{"arch": "unet", "model": "spectrogram enhancement model", "dataset": "songs of 200 made-up bird species, synthesised, often over outdoor noise", "input": "log_mel", "task": "enhancement", "block": "basic", "init": "orthogonal", "residual_init": "scaled_by_depth", "beta1": 0.9, "beta2": 0.99, "lr_schedule": "wsd_sqrt", "decay_fraction": 0.4, "final_lr_fraction": 0.01, "warmup_steps": 1010, "weight_decay": 0.03}
Rows from block 8, named by matrix and row number. Each number is 128 + 32 x the weight over its row's rms, rounded and kept within 0 to 255. All counts start at 0. Numbers have three digits each. After the name is the row's rms in percent of the matrix's.
# short0: shortcut pointwise conv (model.decb.0.0.short.0.weight, 96x192x1x1), inputs 28-55
short0.0 100:167101039133106094081141125135123097111124119159100134147133119134130187115122109042
short0.1 099:138128104128131128135140111132103130101137150123119100123111124104086137112160105044
short0.2 102:147121115126133133129147105176127132113149138160121121122120169136101130141150105156
short0.3 091:152123136102144084139194098132112152108089137152130141126134120130083116112138124112
short0.4 078:156155125136159122135161100152166123130139177159125158130106168149105144150219100132
short0.5 094:085099118109129137097171109097099161132135117104100098132109111104101176103144120080
short0.6 100:164155123117146125156143080115133099094133140129107133095119125122095145130138109134
short0.7 092:153127117154147107139143112128135127143123105175168118100172153211168154096110152162
short0.8 100:132151149133156133132098074072144084119127182139157132100071141099091120140148084139
short0.9 079:175151110176194155120106140162159117133130167148169183087113163136133132165155106126
short0.10 108:115101131129102135062135142095063129157117117120093092145113096111131146092160129085
short0.11 093:125139125157167140135128146106123176129161159147129095107149151143139104106161137083
short0.12 123:141103104114109106140119112143183122096120121167127147125149156152122128140126113151
short0.13 099:110151102117141130128150072129124148110155154073133124102096092107092093125168117097
short0.14 097:137106121163145119172116127074076125163151123153152028110124143129126115091122116124
short0.15 085:186131084119112146140084161185176104111122121172127169112142147122148087177112142135
short0.16 097:119118143112102125139184119117071150128117111139110117152134112110109105119106144164
short0.17 101:133117111143156110067121144139060147130099152097145113103118084092115141103134120117
short0.18 089:115140178113121162109143151136112145133145148103104132119108130098120126136160126130
short0.19 091:148162123122133087132133132169125148129107124114128144098155138146128140106138173094
short0.20 116:152113139113116117140135133154125106133118101138119152096141105167148123105122147160
short0.21 117:143086072121109164074128134123107138129134113126070120128133128114114127105139100087
short0.22 100:141139073138140158130116129099130112133108146140143155097125107132135130105138103098
short0.23 127:143124131113137137147146142134125140136146178134103136116130125137132117130180138119
short0.24 103:133116093140145128100112112104106074138130150126164126092081135091078146124144088089
short0.25 098:132110129146101128154130139169136125152161120144123103125168160193175125124110153169
short0.26 102:090149124144107123120142133102156126118107116169125130183137195139128122166110135144
short0.27 114:137141118135132130169161077110137138104109146176139128140128148136093139138136109130
short0.28 107:124139163120133117099150126115116122133116120134106129158114137112101132154120132172
short0.29 087:138109114143103129142124158138142153123112068130145140130211134158201129128070126097
short0.30 110:129125089137126128131131118110139154108108111134139148122152115153147148140104124127
short0.31 112:110118126078108159104144132117121118135158123127042137126137130104105128129137143169
short0.32 113:113119147120119145101124155130126118152154131102079124142126146130131126126140146107
short0.33 103:092131230118106150175105138121140123132146120092140118094136125130147100127123117191
short0.34 099:097122121128134126140158130206186169121146123159140164150146142173148149165126137161
short0.35 099:148184145109114135135066121131164095093151128113111147138128136094146083155097142168
short0.36 077:127141093107131146126086110162163100092182131107137146092076103142110139127137072144
short0.37 139:089116150111121150135140128106126152147134124117123108171123130111109142149145127163
short0.38 103:115110172101120168121124141140129106129141125135063122153109166106102156135147117113
short0.39 090:150156095119138058120153085185112148102101150131118121110104123095067106130139139111
short0.40 109:136137062161129158168103123140152120124167135167139123150115158130128085158130097108
short0.41 082:146113125107134138117135124141096112142141158114127127101096122091078116106159127138
short0.42 120:130089125121142128143109119146116110135149155135135123157084132111101153146126078123
short0.43 109:129143160139125175182100124116155106139154139147149116148116162121132118159152081060
short0.44 109:123117173112123154136135150174121127142142148130111131142119135125131124124154127123
short0.45 092:135112124110069140124128147158141150099136101127102138141168113139156118138110106087
short0.46 109:135138168181156170149074146142123102156131157142182145099110151124139120134133117143
short0.47 122:128141130129128116131131099097134092122131130120114118128116147106095114130132134144
short0.48 086:125122155123133126125142115131081141137140130121131084125102107110078112129130140172
short0.49 080:146118115143165134102111111151149116147147159149154161132066149126099151162167067176
short0.50 101:145132118133126170110113125133161131116145135169152136098132184109124149157128082107
short0.51 084:153150169158132140172137195122123166158139092196148150111189146179214096118086175160
short0.52 088:081171122162135158147120127108156138159125152106122120153127142121115089149200115065
short0.53 104:126114136196132125116115101109146111182101114138217127113107155138125147140113125162
short0.54 121:141141165151153123152089134116112088158115135110172140091105109129133123117141125143
short0.55 099:162118146126145138122120138152109130135142157173132114126106152123121120110126108147
short0.56 115:118135137103088131147177124147128144120160108134092118160155138148141128122115139160
short0.57 091:134132090138119131118114081130126113094143145122142115114104149101090106135149073124
short0.58 101:142131092127126157133086163148171107159144127163119179118137169153143115166123128107
short0.59 115:144146136128129160120138122092115124142172136140103116070145156130125101117135115123
short0.60 086:061136132128135168107098093057142083152147143104132121101085135134100148125173106119
short0.61 079:131104147106146098109149111142077116130124146133126112126089112090089115109140117161
short0.62 097:101143123124121181108104155152157133128142135090112159141137117121157121148123124122
short0.63 103:110138076109121124105150138121165139102119111132126147136142121141133146132110140114
short0.64 091:119099161143119103130146126149133159111092111203139152173159172135121141163087160142
short0.65 086:175143100130167085111126118157111088119108161116122113123105096127117052096168136053
short0.66 096:132154146132147135128090121123129099160140144114162164074103108129123135139137113200
short0.67 087:176140088173165133088154099095151130156109155177169164111125143117110177173154117147
short0.68 104:116104163128131123106149145160093162139136135138127107155111145116116136123165126122
short0.69 093:144137137132152130112159144159123166138097170134130152109117136122120147147172123113
short0.70 070:109071143064103116114172097136095130144121107151096084156111157138063178095140120201
short0.71 102:081133166119147116174165107143126164136108143135107129168119144132113123113195178159
short0.72 091:193161134143139079176159074091133110098109153162141125085140152127121149108164125076
short0.73 100:098107085105115167140108096130160123122134137150129149124120153105103138166136057140
short0.74 102:137091030127117107044117138119105138121107125113111089133126096106121140115148142058
short0.75 086:106100142162127150124149152110078179178141125139140051110142165176148104117128144174
short0.76 155:131115112143140110120100130148137143129128127135196132120119107134134137128117109163
short0.77 087:133152083140166058137145109144105130103116150140142109176114128136099117122185155029
short0.78 091:157150109150192141114108118134146089122145177112162124081093142112118122141162112090
short0.79 089:182158107159148137162134161178120129131145131144159179106121084152170093126139141164
short0.80 092:116141111182167148127084137119156124160134142141208125118118148139139112177116129143
short0.81 119:156172146160122114141122132144134100108120130163136141135147166151125147141104149133
short0.82 097:138095173160118170125091145070109087173127117154135108138129172131125136136095099158
short0.83 121:143184108127130122118130136130151125110141147124113174090151144149148136105141125064
short0.84 093:147108034122130106054087140133124098131144137089096121124129089135132115083127137105
short0.85 104:136139126092104136126160124127103102112147132103053124100123101110122123116153143138
short0.86 086:115114111192157076148114125168129131112100142154235088119138160160160125117127145092
short0.87 103:124137159115156152139147110094153142146103159133136160087124119140113171164130112185
short0.88 078:133105089113121116115118149210088154120121147165106107171086143066094116142151126119
short0.89 086:135134098157115136133123129133164147110117108131133152117180122166192146159114118097
short0.90 089:089142134074141174134157132136151154131148153127106187141107142122081132153136124205
short0.91 080:132109101100125142113168089086096123131115139149109133157100126102067152102151122129
short0.92 107:089111117121126136138152092119138145148098135144117134132109149108066142146140122154
short0.93 098:085113180174121170128128146086138132200124113125158118139134175148149082130123154187
short0.94 083:111142153117132068169202066113098122123104124146101119168137140141094136095171163122
short0.95 101:161175153100139082151158126148120132082150134121088130100141099133125134069128128102